Weights of a small self-supervised image encoder: 11300 steps.
Rows from block 5, named by matrix and row number. Rows with one number belong to one neuron. Each number is 128 + 32 x the weight over the matrix's rms, rounded and kept within 0 to 255. All counts start at 0.
# fc1: MLP up (model.blocks.5.mlp.fc1.weight, 640x160), inputs 80-159
# fc2: MLP down (model.blocks.5.mlp.fc2.weight, 160x640, transposed), outputs 80-159
fc1.244 [158 127 124 131 129 117 123 140 127 119 120 132 124  80 115  90 114 182 155  66 134 144 117 169 142 125 115  76  59  83 139 182 100 104  94 118 121 105 121 118 148  92 224 151 153 188 130 166 156 129 107 153 158 112 105 152 121 112 112 120 117 135 127 147 153  83 142 130  97  65 114 129 121 121 202  68 148 117 137 113]
fc2.244 [126 144 161 105 176 134 155 121 147 146 129 106  62 123 147  90 135 147 135 102 137 105 154 114 141 156 160 128  91 151 141  98  62 145 116 174  68  93  89 117 154 143 140 142 127 177 152 137 135 120 126 165 150 179 142 120  95  90 162 151  89 161 111 106 140 132 106 111 100 150 116 145 166 133 128 147 158  65 125 111]
fc1.245 [187 117 134 147 108  83  94 160 114 146 112 150 124  57  69 108  99 152 107 127 103 160 120 106  78 139 160 130 149 138  75 193 129 149 118 152 188 149 156 121 155  82 220 233 123 163 104 149 129 117 103 107 176 156 111 111 161  32 100 158  98  87 140 138 152  91 132  99 149  67 125 156  92  97 182 126 185  72 132 114]
fc2.245 [121  75 111 115 118 166 138 203 165 115 180 187 175 136 117 126 115 142 150 156  97  30 122 112  37 104 163 173 125 121 183 112  37 152 117 180 144 165 107 122 109  59 121 161 150  76 106 166 133 119 182  93 155 164 119 114 132 165 142 157  73  79 185 185 107 136 106 119 149 145 156 137  70  86 178  75 164 138 100 188]
fc1.246 [161 168 136 121 163 101 166 164  86 113 102 150 163  56 150 148  92 188 148 168 163 157 185 123 141  38 161  72 102  93 167 234 108 173 126  96 158 138 111  88 161 151 222 102 192 127 115  62 145 146 113  63  91  72 133  91 141  54 122 133 134 106 147 171 110 129 157 120 132  41 103 114 109 186 134  96 158 127 108 136]
fc2.246 [157 133 157 170 103 102 140 155 154 139 133 124 109  82  83 147 147 152 180 150 138 191 164 164  99 103  82 131 125  82 137 193  69 105 146 180 143 162 152 149 144 113 158 164 175 102 149  98 109 151  41  75 117 103 184 104 187 126  55 133 176 108 153 138 130 138 141  86 152 145 129 173 102 179 135 175 126 172 164  98]
fc1.247 [185 136 116 149 156 100 108 127 117 139 130  97 116 107 129  96 144 187 124 117 119 172 127 117 107 127 121 100  92  66 150 188  88 181 146 119 120 139 156 120 166  89 214 147 137 150 102 125 126 128 110 138 127 111 155 109 106  35 139 129 135 118 105 162 115 121 117 116 117  92 145 110  83 134 171  78 135 111 141 160]
fc2.247 [154 137 138 147 154 107 142 122 126 144 124 148 131 131 128 138 127 102 138 117 147  71 146 152 104 111 113 122 100 141 141 166 131  87 163 111 116 171 105 130  70 143 156 115 139 159 154 160 133 175 135 169 132 112 177 156 151 129 146 182 116 143 134 136 107 130 121 158 148 147 135 162 137 156 128 121 166 123 144 148]
fc1.248 [145 132 122 124  89 114 117 134 115 100 119 143 108  91 127 174 139 146 115  80 122  97 114 108  87 114  94 117  62 108 102 199  78 120  99 118 159 134 154 140 164 130 210 109 124 174 126 141 165 129 118 179 142 134  88 116 160  99 145 134 103 138 163 127 121  97 147 128 125  85 131 123 123 146 101 136 172  68 130 109]
fc2.248 [125 104 137 114 119  91 179 173 118 179 104 132 136 127 106 123  96 174 127 165 145 124 142 178 155 114 119 131 100 138 159  97 164 125 100 130 156 134 123 163 165 103 151  86 120  87  84 177 113 106 151 138 160 130 123 111  90 106 121  60 156 129 149 105 157 107 126 136  73 153 160 113 143  47 104 149 116 110 104 125]
fc1.249 [183 136 124 116 139  90 131 170 126 174 119 130 148 124 144 156 105 159 114 108 122 143 100 127 142 102 113  85 119 108  77 193  93 108 129 147 135 111 146 118 139 120 213  93 134 146 105 115 163 102 125 117 159 119 112  84 143  83 135 119 125 161 123 122 130 128 117 111 143  99 122 136 105 127 133 101 120 113 129 103]
fc2.249 [151 155 145 141  97 100 120 115 121 130 149 116  93 120  99 161 161 169  89 117 106 118 136 126 126 102 163 141  95 144 104 143 117 109 112 146 148 137 120 142 150 108 154 121 145 149 115 115 150 107 118 107 107 163  94 142 155  93 118 121 162 153 173 144 127 102 130 134 134 140 109 113 107 113 141  81 149  95 134 142]
fc1.250 [162 137 124 127 109 110 124 152 109 136 115 137 115 116 108 129  86 153 126 119 114 132 110  90 106 132 110 113 115 131  90 174 117 126 111 140 142 132 149 107 143 140 197 167 112 141 108 144 142 119  88 116 169 153 110 134 153  75 132 133 151 111 127 149 121 115 136 123 131 104 143 124 103 121 133 113 142 107 124 124]
fc2.250 [117 116 125 123 148 145 137 165 104 102 119 126 126 142 147 129 134 131 127 117 121 125 123 142 100 112 165 125 135 113 124 127 118 141 116 121 158 156 121 133 109 114 147 134 133 136 146 132  92 136 147 106 115 113 143 149 128 126 126 140 131 124 148 137 132 124 142 152 140 134 108 105 132 138 124 137 161 113 101 168]
fc1.251 [192  70 172 160 151 117 112 158 138  99 112 128 147 114 134 143 101 136  98 138 128 178  92  97 117 132 111 144  71  68 137 176  60 125 108 140 160 124 105 132 157 161 219 160  85 151 136 141 142 105 111 133 135 121  84 112 143 124 166 134 129 146 106 128 152 133 132 112 110 141 145 150  82 136  90 124 121 151 131 160]
fc2.251 [141 130 137 178 135 111 116 168  78 113  90 144 179 179  57 133 157 145 113 104 165  84 173 101 129 147 137 116  77 100 122 126 135 121 130 102 177 129 138 118 115  97 178 146 107 125 128 109 117 146  93 158 170 124 112 100 123 114 173 135 122 110 117  93 128 173 124 139 147 144 116 121  42 112 102 111 149 146 125 123]
fc1.252 [153 110 161 133 129 111  97 172 149 121 116 175 138 124 109 112 111 130  95  92 117 102 155 133 127 139  90 125  52 104 112 214  88 115 115  97 183 120 139 106 168 153 191 132 157 165  95 132 150 117 149 141 137 122  67 104 176  99 154 120  92 135 136 192 123 105 103 122 129  83 108 134 112 149 139 191 115  88 176 108]
fc2.252 [137  97  90 147 106 141 144  87 150 145 107 119 122 165 114  93  89 103 145 156 132 228 136 111 164 158 121 143 143 113 124 112 177 124 123 123 148 126 141 115 123 121 153 168 135  50 117 113  90 139 125  84 180 157  55 118 129 142 101  88 183 106 157 124 141  63 123 117 138 158 106 113 194  62 124 129 126 163 136 137]
fc1.253 [174 106 166  90  74 143 153 125 149 228 113 104  97 171 126 123 110 159  88  99  76 132 125 112  70 101 147 155   1  83  89 198  91 147 118 109 222 106 206  81  88 141 255 113 154 117  68  76 160  76 170 121 228 130 135 109 197  72 196  91  79 156 109 170  84 154 219 110 134 179 130 120 164 177 105  81  97  89 123  81]
fc2.253 [  0 104 141  88 152  18  54  83 173  56 104 194 225 138 126 117 148 147 193  38 145 139 115 119  65 127  65  98 210 184 174 162 176 122 169 105 223 249 140 115  75 161 146  77  95 135 207 121 118 178 127  84 142 221 126 162 176  77   0 172 126 139  83 167 197 185 108 146 107  78  99  78 112 166 255  43 114 164 169 176]
fc1.254 [190 105 130 178 127  83 134 186 121 113 128 136  83 141 134 132 116 158 112 123 132 165  91  96 107 114  95 112 118  90 126 193  74 148 144 100 132 137 129 116 179 105 225 159 117 159 113 137  98 103 126 147 126 108 108 113 158  84 117 131 125 110 153 151 117 134 127 126 180  89 158 131 126 134 187 118 133 100 125 135]
fc2.254 [156 138 135 131 154  71 119 119 128 111 118 163 174 118 164 137 133 151 129 101 117  80 168 115 126 123 117 110 135  86 139 170 115 111 146 104 110 134 131 139 117  93 153  98 130 114 126 102  93 171 122 141 137 109 118 138 105 165 135 114 130 100 116 114 112 134 126 118 130 159 141 117  98  79 114 114 119 127  85 127]
fc1.255 [183 123 140  89 145  94 141 154 116 125 109 108 169 111 153 116  84 174 170  80 150 140 113 139 126 116 127 114  91  89 104 194  95 131 122 170 171 149 164 124 156 128 235 147 143 193 101 117 157 138 134 129 175 124 147  98 143  71 120 104 142 108 148 111 122 118 107  99 138 102 120 102 117 147 153  93 171  76 116 113]
fc2.255 [135 122 166 140 151 108 125 142 120 120 144  96 130 102 113 140 128 125 148  62 101 121  99 161 110 114  63 161 128 127 160 136 111 102 117 171 157 126  89 145 126 124 134 145 158 149 147  96 146 128 116 111 154 121  61 125 107 159 140 116 155 118 123 133 164  91 144 163  98 106 147 139 127 106 155 130 142 119 122 131]
fc1.256 [171 122 120 150 128 126 121 173 129 135 115 127 135 101 125 144 125 145 134 120 129 147 107 129 112  98 137 139  78  97  94 192 111 134 107 120 132 134 147 126 158 120 202 143 106 145 123 138 143 115 122 131 143 128 121 109 141  91 147 122 143 155 121 146 137 128 114 119 127 109 123 130 111 125 120 127 129 102 115 116]
fc2.256 [142 124 117 140 132 136 119 119 137 139 140 122 116 137 106 119 123 117 114 134 145 156 124 102 139 126 135 146 109 134 101 112 140 155 134 121 119 126 126 120 142  99 162 127 128 119 107 143 120 124 126 143 143 149 112 119 116 102 137 158 143 132 126 115 141 124 120 136 126 147 129 116 137 119 126  98 124 148 110 159]
fc1.257 [182 143 142 131 131 116 103 172 142 129 116 137 161 126 132 130 120 167 126 105 127 148 133 133 131 118 131 140  79  98 105 185 106 141 109 118 132 130 135 125 146 118 201 149 122 166 116 124 146 113 141 112 136 122 110 106 143  88 130 132 130 151 108 151 116 118 107 116 135 101 119 131  95 127 157 126 134  84 136 134]
fc2.257 [135 140 123 131 173 134 145 112 141 134 124 122 124 116 135 130 128 117 133 131 136 130 122 127 137 148  96 134 122 128  92 131 126 140 146 127 122 118 136 128 122 110 162 129 151 108 119 125 129 124 120 132 150 146  97 125 139 114 129 118 129 111 115 131 118 110 145 127 144 118 133 106 139 114 129 100 157 149 115 114]
fc1.258 [143 123 127 109  75  98  59 132 112 119 153 162 203 127 101 125 107  99  62 151 149 170 197 112 120 136 105  82   0 110  94 223  85 119  87 149 130 130 157 163 145  68 242 128 162 108 121  57 114 146 144 127 165 223 131 159 169  64 112 113 137  61 150 141 110  72 141 167 163  73 129  77  85 159 117 122 216   4 123 115]
fc2.258 [102 115  92 129 143 134  81 111 175 112 203 206 140 166 130 101 138  85 104  98  71  97  25 197 213 142 119 102 105 153  87 108  57  49  51  95 165  60 138 139 197  73 177 128 106 169 156 153 157 157 178  38 108 195 130  91  79  76  73 160 213  51 144  41 146  93 118 143  73 129 144 124 159 130 102 166 130  65 122 181]
fc1.259 [146 125 145 138 103 101 131 139 126 134 121 131 151 135 123 147  97 159 125 105 138 159 123 137 113 125  75 149  67  78  89 202  84 135  89 134 160 128 125 132 152  98 236 150  99 189 112 127 139 130 141  73 131 154 101 155 167  83  86 120 131 109 158 205 152 116 111 124 143 127 130  84 116 105 177 143 124  98 107 141]
fc2.259 [142 181 150 166 122 111 115  91 129 121 159 173  91 107 149 101 158 146 162  46 150  77  80 151 149 133  84 108 114 132  88 118 140 100  88 140 127 198 130 111 134 113 142 148 134 156 130 166 143  46  94 110 152 158 102 137 172 125 111 147 123 112 135 110  96 123  83 165 122 187  61 150 130 102 122 106 119 141 108 142]
fc1.260 [170 137 112 142 149  97 155 148 104 110 157 144 106  72  87 176 124 155 139  87 112 110 133  73 100 113 121  87  93  92  91 162 122 138  94 107 166 123 128 158 210 122 210 140 101 162 119 180 156 130 103 146 145 125 100 136 172 110 159 113  94 130 137 112 143  85 108 143 148  99 118 119  86 122 163 131 179  98 135 122]
fc2.260 [ 78 141  86 103 164 153 163 126 136 102 109 137 168 119 123 127 124 128 111 138 157  75 137 121 115 118 114 142 162 115 168 105 126 103 149 126 114 140 163 112 174 122 161 112  85 122 108 146 104 142 171  94 134 136  95 153  84 178 176  55 132 120 164 185 103 143 133 156  96 102 150 150 129  72 131  77 152 100 103 160]
fc1.261 [169 163 146 139 120 115 118 140 126 128 126 175 123 106 113 126  97 163 133  73 148 128 129  93  96 128 119 137 105  98 103 182 132 147 134 139 153 139 139 114 151 123 203 153 124 147  92 160 147 109 102 100 120 127 113 115 156  81  96 135 151  89 138 174 124 111 136  97 123  99 136 115 107 104 129 105 158  85 113 133]
fc2.261 [121 133 130 128 155 160 167  98 114 118  97 144 110 146 136 138 129 121 117 108 104 110 118 111 159 133 110 161 143 123 147 167  87 116 170 112 124 153 152 110  80  97 145 129 130  94 103  98 127 158 140 103 140 106 134 146 109 147 139 202 137  96 121 140 143 141 149 103 169 141 148 128 152 123 142 108 126 116 141 133]
fc1.262 [132 131 122  93 133  93  81 131 115 107 144 189 152  55 138 135 166 168  94 134 102 189 118 167 115  33 144 127  50 107 132 145  96 131  47 142 176 124 166 117 183 119 255 146 155 128 135  61 137  73 121 164  97 100 177 170 185  37 114 121 177 138 163 204 145 134 134 102 117 149 139  94 109 156 194 119  72 105 147 169]
fc2.262 [112  70 109 125 129  96 151  85  89 209 127 197 140  47 152 143 192 104 153 148 184 182 120 255 175  87 105  93 171 197 130 156  60 172 112 208 106  81  61 129 131 128 150 106 194 238 187 128  72 168 108 197 125 171 108 111 158 126 119 135 132 133 160  57 145 218  68 135  57 116 249 170 131 169 104 155 166  94 156 153]
fc1.263 [179 118 160 141 105  93 134 148 149 175  94 125 113 100 131 139  97 190 141 103 120 185  98 128 104 109 146  95 119  78 122 165 101  95  66 103 109 167 136 133 142 125 215 165 110 142  97 136 156 121 117 161 180 117  99 144 129  77 135 129 163 149 126 109 118 119 120 117 136 106 170 139  83 148 169 111 140 101  94  99]
fc2.263 [108 158 164 188 137 109 125 153 104 139 129 117 142 146 117 125 139 171  95 125  95 127 130 131  89 101 162 155 107 145 113  93 138 113 110 136 141 164 101 139 129 145 143 101 120 147 158 159 127 105  83 129  98 146 171 135 131 124 134 114 117 182 175 101 132 108 103 139  97 133  96 134  76 163 100 135 178  80 118 127]
fc1.264 [167 128 115 131 128 125 124 160 112 141 124 132 115  95 125 130 113 167 135 105 121 140 124 140 119 102 139 128  75  92 108 186 113 140 124 109 135 136 143 125 150 114 199 138 131 133 111 145 160 128 129 117 163 122 125 117 116  91 128 135 139 118 124 122 128 116 116 112 138  87 124 134 115 125 117 116 130  96 131 123]
fc2.264 [155 124 125 119 112 111 131 131 122 138 126 108 117 102 116 148 128 146 137 138 116 156 110 119 150 124 124 158 127 141 116 123 125 116 132 133 137 120 114 105 133 113 159 129 128 130 121 129 138 123 137 112 111 141 117 117 118 115 117 133 146 140 116 143 122 131 130 137 134 134 129 148 141 140 142 102 128 147 143 119]
fc1.265 [160 132 153 127 140  92 116 164 134 108 114 144 141 111 145 123  83 198 106 116 133 132 101 139  90 103 156 138  80  98  80 167  73 115 107 145 167 129 107 112 150  77 236 113 127 143 121 137 126 163  97 135 129 138 120 125 137  29 143 113 122 119 120 112 148 123 125 118 124  91 121 107  98 128 155 126 142  77 118  96]
fc2.265 [ 98 141 145 129  71  97 105 122 104 127  89  99 135  93 149 194 121 156 129 114  89 120 106 146 153 133 101 157 117 140 127 144 133 117 127 127 156 153 145 151  93  88 122 131  97 147 102 132 125 129 121 114 128 153 134 101 133 148 114 130 137 129 157 163  87 187 132 144 116 161 173 139 106 130 125  87 127 122 124 128]
fc1.266 [191 164 149 184 138  93 108 133 108 109  80 165 133 115 116 111 106 181 107 122 104 138  83  71  99 127 132 109 147 116  72 193 124 125 102 131 113 126 181  72 111 177 191 122 119  86 102 114 117 109 153  77 151 142 147 110 180  99 155 119 157  94 124 152 138  49 124 117 146 141 121 154 149 107  79  84 147 117 123 131]
fc2.266 [104 114 132 106  73  91 177 138  76  59 163 110 113 157 112 166 109  80 110 149 162 173 162 111 108 127 145 145 118 124 138  90 121 147 158 131 171 167 128 162  87 181 140 106 139 108 124 159 114 148 139  58 130  73 134 130 166  94 147 149 141  89 163 172 148 161 169 153 143 195  84 128 115 142  99 119 126  51 182  79]
fc1.267 [173 117 101 123 139 120 116 171 102 147 138 116  92 104  99  99 131 177 140  71 128 162 114 116 124  98 132 114  91 101 128 192 121 123 136 127 140 106 154 127 154 121 198 154 128 152 140 132 132 136 110  96 155 116 125 121 173  83 140 120 137 169 114 162 129 149 116 154 133 106 131 147 123 130 180  90 113 124 111 120]
fc2.267 [134 132 128 121 151 148 125 140 131 163 137 116 158  96 137 119 152 125 103 127 117 126 138 140  88 113 179 115 131 115 144 128 106 137 155 153 115 161 128 124  88 133 158 118 147 145 137 134 135 137 107 134 136 109 134 164 102  99 117 132 117 144 108 135 110  99 112 112 160 116 144  90 138 148 124 138 130 172 115 119]
fc1.268 [156 148  85 104 151  72 110 181 166 122 111 120 131 141  89 126 113 131 130 165  99 133 117 128 109  66 121 136  96  89 101 170 105 143 147 110 161 120 162  97 154 122 212 165 120 138  99 161 146 132 119 117 130 129  96 142 154  89 102 128 138 166 160 107 138 129 114 123  77  94 113 105 101 149 157 112 162  95 125 123]
fc2.268 [156 105 127 119 130 106  81 134 140 131 116 119 147 125 106 162 114 158 138  88 113 134 113 139 107 112 149  91 169 124  86 115 142 140 105 120 144 140 115 191 113 150 152 133 119 110 145 115 137 123 168  91 123 138 151 119 122 107 100 119 110 136 128 128 137 150 155 162 165 114  90 137 148 172 115 153 139 148 110 128]
fc1.269 [164 130 135 163 130 114 136 162 116 138 114 175 104 128  99 137 119 178 116  76 107 124 105 140 110 124 116 123 114 100 141 174  98 120 119 137 147 152 150  99 135 101 227 123 135 159  65 132 175 115 120 110 117 123 132 121 162  79 136 105 139 126 109 107 134 125 132 135 156  96 115 105 123 132 110  80 157 103 129 134]
fc2.269 [149 146 118 132 115 120 103 117 113 203 119 119 112 162 141 159 118 135  65 142 113 132 104 137 168  79 111 144 134 176 140 120 130 121  82 126 122 110 149 159 152 126 134 127 125  77 133 135 123 162 156 123 162 131  95 122 140 122 129 131 116 146  89  65 205 121 151 144 144 119 115 121 137 117 122 117  83 120 139 160]
fc1.270 [242 135 106 153  96 157 160 170 122 123 127 130  89 100 109 121  68 153 112  64 153 181 120  89 123 124 110 104 157  81 125 156 111 114 132 169 152 109 134 114 149 118 233 164 136 123 108 141 115  82 155 119 149 123 174 103 134  92 138 163 132 192 129  94 126  82 121 130 135  85 105 170  60 145 139 137 144  80 113 157]
fc2.270 [178 120 127 127 118 126 127 184 120 147 109  60 100 165 177 145 156 100  94  94 146 107 117 161  75 127 124 110 153 122 117 127 114 138  73  85 115 114 117 201 183 111 158 145 151 160 108 133 146 140  42  93 146  91 144 134  81 164 165  64 115 126 154 135 112 127 127 122 146 100 104 119  91  87 190 147  74  91 105 113]
fc1.271 [189 109  69 190  87 116 155 197 124 182 132 138 128  94 127 183 122 108 112 122 147 108 151  80 180 114 145 129 130  68 139 184 130 198  82 132  83 160 255 102 177  37 204 177  95  78 101 190 140 131 147 160 213  82 100 103 127  92 132 140  61 137 163 133 123 118 144  91 108  96 110 188 135 137 138  81 118 104  92 184]
fc2.271 [179  81 119 125 101  49 118 200 113  77  73 131 135 120 122 139  85 127  99 182 105 186 115 182  90 113 115 172  89  71 132  66 104 175 178 128  65 117 188 146 190 104 188 136 133 123 156 217 144 128  35 126  87 171 122 120 149 109 132 113  97 137 172 120 157 138 104  82 116 115  78 107 146 163 197  77 106 179 134 143]
fc1.272 [128 121  57 207 101 147 118 133 154 144  77 116 144 100 121 153  83 157 100  63 129 165 112  81  62 164  90 121  85  94 122 188 129 148  93 166 156  99 145 142 178 103 230 186 115 166  91  95 124 162 129  92 103 150  63 135 140  76 128 156 137  69 118 146 113 107 108 118 173 101 156 104 106 103 122  99 162 117 107 154]
fc2.272 [130 148 187 133 111  95 110 131  95  98 165 126 131 116 128 153 120  89 162  96 175 148 100 102 137 110 133  78 107 128 124 112 149 149  66 137 129 128 167 112 179  94 107 127 134 170  82 186 157 109 131 151  94 114 139 129 122 173  99 110 111  92 101 152 124 107 113 134 168 137  53  87 148 133 141 126 103 137  60 152]
fc1.273 [162  90  65 135 107 126 101 124 147 216 157  81 157 107 115 110 148 124 126 179 101 155 130 151  55 105 176 131  80 102  89 215 125 162 107 162 141 131 232 121 145 124 255 168  92 138 115 108 115 192 104 102 129 198 104 120 100  68 145 124 171 164 123  66  94  83 114 121 117 120 123 156 153 149  99 100 181  87 115 167]
fc2.273 [198 156 158 184 186 163 148 165 134  99 216 137 185 221 117  75 116 116 183 133 117  78 133  79 155  93 148 110  95 135 143 167 117 166  75 113 250 126 197 124 165  84 177  96 181  73 177 169 100  99 175 165 108 109 146 101 112  85 162 168 106 132 116 128 163 225 179 121 139 106 104 107 124 115 142 154  53  91 116 136]
fc1.274 [171 111 118 130 127  99 105 159 127 118 112 146 116  90 105 138  93 136 129 128 113 129 134 112 125 150 144 124 103 101 141 208 120 125 114 121 130 121 146 128 148  70 206 164 108 129  79 133 151 119 117 105 158 126 122 100 180  71 108 100 130 152 133 142 131 146 119 109 107 105 119 130 121 121 145 119 129 100 116 117]
fc2.274 [150 125 122 145 135 125  85 117 132 143 125 141 135 133 135 111 147 129 105 127 123 112 124 114 148 132 128 145 136 141 139 100  96 139 121 103 141 144 132 132 111 141 147 131 116 121 158 142 114 145 139 150 107 115 143 139 120 131 142 135 114 126 128 102 116 132  89 103 147 142 163 141 160 126 170 138 117 153 122 130]
fc1.275 [148  85  93 146 145  61  71 189 151 237  89 152 123 102  89 125 127 186 141  93  98 144 139  82 131 104 145 174  67 108  65 188 179  91  90 147 157 159 163 113  76 151 194  96 122 114 152 150 157 117 147 155 195 130 128 142 173  86 117 146 153 115 116 130 123 159 110 111 111 103 116  89 117 112  88  94 182  90 106 104]
fc2.275 [106 144  40 114  85 141 161 163  82 179 163 116 130 144  67 154 150 126 132 161  68 105 143  99 160 132 152  51  93 161 155 115 170 100  95 155 180 130  29 173 100 112 136 131 140 153 114 146 104  90 109 142 125 140 140 112  93 135  87 120 181 135 190 118 130 129 105 137 102  36  93 116 118 116 135  62 134  64 187  91]
fc1.276 [200 132 130 113 125  92 103 184 122 148 118 140 119 100 138 155 108 147 119  88 103 124 127 106 134 133 109 125  78 100 118 205 130 160 115 127 124 119 152 125 159 113 195 153  90 144  73 114 123 131 145 131 195 144 104  99 165  74 175 137  95 148 136 139 163 121 123  95 124 102 147 125 119 143 153 155 131  89 109 151]
fc2.276 [128 116 115 131 139 131 144 144 141 141 122 127 114 136 150  96 123 158 170 169 100  91 131 128 116 111  86 172 109 127 128 112 148 138 140 147 117 112 176 113 112 130 154 121 117 115 131 130 120 123 158 121 145 149 143 148 135 130 144 106 144 149 131 139 122 104 112 159 117 189 141  71 154  76 127  67 112 156 121 139]
fc1.277 [246  79 124 167 172  78 140 166 138 134  88 155  81  79 102 154 161 146 120 142 153 145 112  43  78  59 108  53  73  92 119 214 102 117 159 190 180 109 210  85 187 159 229 140  95 162  73 123 202  92  98 140  55 149 115 137 163  71 159 162 158  99 160  98 188 126 152 128  86  65  69 131  64 103 105 186 177  82 139 141]
fc2.277 [ 49  92 142 164 120 201  71 156 115 118 176 102 141 138 120 166 225 111 188 151 142  90 161 229 122 168 171  94  59 119 121 215  65 114 146 104 150 144 181 231  95  64 161  84  34  46  97 145 189 133 255 115 127 157 173 133 116 174 180 134  86 112 154 127 187 161 173  73 255 173 125  90 152 100 123  86 141   8 126 155]
fc1.278 [164 173 146  95 146  50 125  62 116  99 138 133  99  54 145 138 107 147 115 153  76 218  74  71  99  99  59  57 112 118  44 210  97 148 103 140 105 119 152 106 104 108 238 117 153 135 112 133 133  90  79 125 158 114  98 174 120  46 155 123 182 114 174 172 108 180 131 105 117 166 150 154  89  84 100  51 134 112 130 135]
fc2.278 [159  84 122 133 174  85 131  96  79   8 110 178 161 167 159 112 190 174  63 157 112 167 205  76 131  91  84 111 111 164 100 185  62  86 111 163 166 169 130 137 188  40 167   0 158 135 138 132  91 154  88  40 151 101 110 147 119  42  98 145 119  96 134  39 148 156 186 159 158 103 115 210 134 153 255 129 217  16 152 141]
fc1.279 [163 160 112 138 132 116 135 159 123 119 106  98 114  88 118 115 102 166 128  96 122 148 125 116 145 122 135 116  88 124 124 189 106  72 114 137 159 117 145 117 146 133 228 165 135 171 107 164 132 101 123 118 138 113 109 106 150 105 158 140 137 163 150 120 126 119 127  98 145  88 123 167 110 125 143 129 111  88 102 137]
fc2.279 [128 155 114 124 148 114 141 120 117 148 127 127 141 126 140  96 106 109 111 143 124 161 129 160 124 103 152 133 108 126 117 109 138 131 134 115 102 121 101 133 191 158 162 109 136 122 141 153 134  80 114 102  90 121 104 114 117  95 139  83 125 137 128  95 133 132 126 123  93 156 111 103 110  86 134 138 125 100 112 140]
fc1.280 [192 115 111 142 116  62 134 168 116 153 138 126  94 130 111 146 105 151  84  97 100 165 113  78  90 123  96 127  89 116 121 202 112 116  99 122 153 117 166 131 148 115 228 127 127 154  70 153 135 138  96 146 129 121 122 112 182  66 159 145 104 118 131 119 156 111 161 100 133 119 154 140  96 119 167 127 147  95 123 139]
fc2.280 [123 109 101 111 127 128  99 167 128 119 115  95 194 157 157 128  92 128 114 161 131  89 160 107 104 101  69 149 163 108 150 141 152 130 127  91 155 166 149 132 131  87 146  99 117 112 130 130  83 136 146 105 115 105 138 150 143 143  93  89 130 102 144 143  90 130 160 169 131 111  97 114 112  49 144 122 161 124 135 137]
fc1.281 [194 122 129 135  96  94 121 153 141 155 118 168 134 111 114 146 107 157 112  87 124 115 124 118  96 119 139 126  90  86 112 151  92 146 133 141 193 134 148 128 121  67 200 131 145 123 115 132 137 123 146 129 154 144  83 138 155  72 138 133 104 138 120 132 125 124 109 133 108  86 134 162 117 122 137 137 142  89 119 139]
fc2.281 [108 120 151 120 118  79 112 167 135 160 136 112 169  97 141 146 127 138 131 108 117 113 102 167 112 129 137 144 122 143 118 138 127 113  90 140 165 127 155 125  98 112 157 121  90 151 131 100 134 115  99  95 138 135 116 134 120 108 156  97 130 133 128 143 152 117 110 132  92  98 147 129  93 143 137 137 137 117 143  97]
fc1.282 [134 115 110 155 129 113  76 136 124 150 120 136 154  90 103 130 123 147 141 116 120 105 113 148 107 102 103 128  87 114 119 183 129 145 117 127 144 153 126 147 157  96 223 133 115 159 147 160 116 100 133 160 129 126  80 147 145  81 127 110 139 119 135 154 118 107 136 105 127 107 147 133  70 122 174  78 158  84 119 123]
fc2.282 [117 127 175  69 136 148 129 146 126 169 115 134 110 112 128 147 139  99  83 141 137  77 159 172 135 147  99 148  93 112 100 131 114 153 144 120 109 157 130 108  95 169 157 117 141 161 101 164 128  90 167 166 145 138 122 123  84 103 144  95 146 127 142  98 150 133 120 191  73 118 138 144 146  97 125 151 124 122  95 157]
fc1.283 [179 107 150 155 116 112  85 158 122 109 125 118 103  89 119 142 123 145 110  71 145 137 107 112 111 136  86  92  61  63 132 215 100 167 131 148 155 100 152  98 175 148 196 133 101 195 172 117 114  67 122 118 153 150 118  94 140  73 169 119 121 108  70 131  92 139 111 104 115 116 123 115 113 149 157 128 126 115 137 103]
fc2.283 [180 124 127 115  89 129 180 149 149  69  88 122 160 117 117 180 101 126 128 113 180 115 102 131 180 102 109 148 124  67 124 104 152  99 151 124 138 134 145  95 142 122 173 128 121 119 128 130 144 143 142 112 188 132 144  92  98 151 153 146  95 113  76  96 115 139 162 167 122 167 134  89 159 138  62 168 132 162 101 101]
fc1.284 [187 142 144 149 115 123 121 160 126 128 109 142 111 116 140 130 120 153 132 125 121 147 150 129 124  98 129 122  94  99 136 198 114 143 153 115 144 123 127 134 138 123 199 158 128 119 107 140 150 109 117 136 129 137 112 104 128  81 138 133 131 128 121 154 132 122 115 106 124 111 133 105 105  98 180 112 139 119 136 103]
fc2.284 [125 138 130 148 153 157 130 101 122 112 128 161 122 142 121 117 117  95 143 112 123 110 134 140 115 146 129 119 110 115 100 147 104 109 142 133 127 161 147 118 118 124 154 141 115 137 120 151 111 160 143 121 163 123 141 129 105 146 147 165 129 144 140 137 110 123 140 116 144 122 124 133 172 101  96 111 154 126 118 142]
fc1.285 [158 142 131 125 112 107 108 168 118 134 106 109 142 118 105 106  99 173 156 122 130 140  95 142 127  93 149 142 102 102 126 195 117 142 146 153 130 125 174 109 130 105 195 144 146 158 153 131 145 134 138 101 160 105 118 109 129  89 118 101 106 143 118 114 132  94  98  98 131  84 110 141 143 107 140  80 124  75 109 133]
fc2.285 [133 122 164 139 103 113 132 112 110 124 127 115 127 119 163 128 106 139 149 136  85 148 142 121 141 108 127 132 120 151 138 121 131 154 124 138 130 132 149 139 137 135 152 121 164 138 135 146 139  89 115 130 117 152 107 116 144 130 135 160 141 154 135 120 127 142 121 133 138 125 129 169 143 171 156 134 145 131 125 101]
fc1.286 [181 159  55 140 108  75  93 130 125 108  89 132 151 104  81 108  88 168  85 155 153 103 162 101 116 124 157 107  86  60 130 190  89  98 130 152 152 132  60  74 185 146 224 133 124 132 130 144 147 110 114 144 130 151 143 155 127 109 127 104 169 118 162 102 134 139 101 114 161 109 148 122 118 124 132 101 112 117 118 157]
fc2.286 [140 112 119 171  99  71 142 177  95 118 143 121 145 128  99 112 171 159  98  97 114 140 122 146  97 103 169 107 122 144 153 103 135 115 121  98 155 148 120 100  70 131 170  72  54 209 132 113 169 144  67 135  86 107 140  87  83 101 159 143  96 159 151 125 101 123 130 106 133 118 141 139  80 100 106 105 154 124 131 138]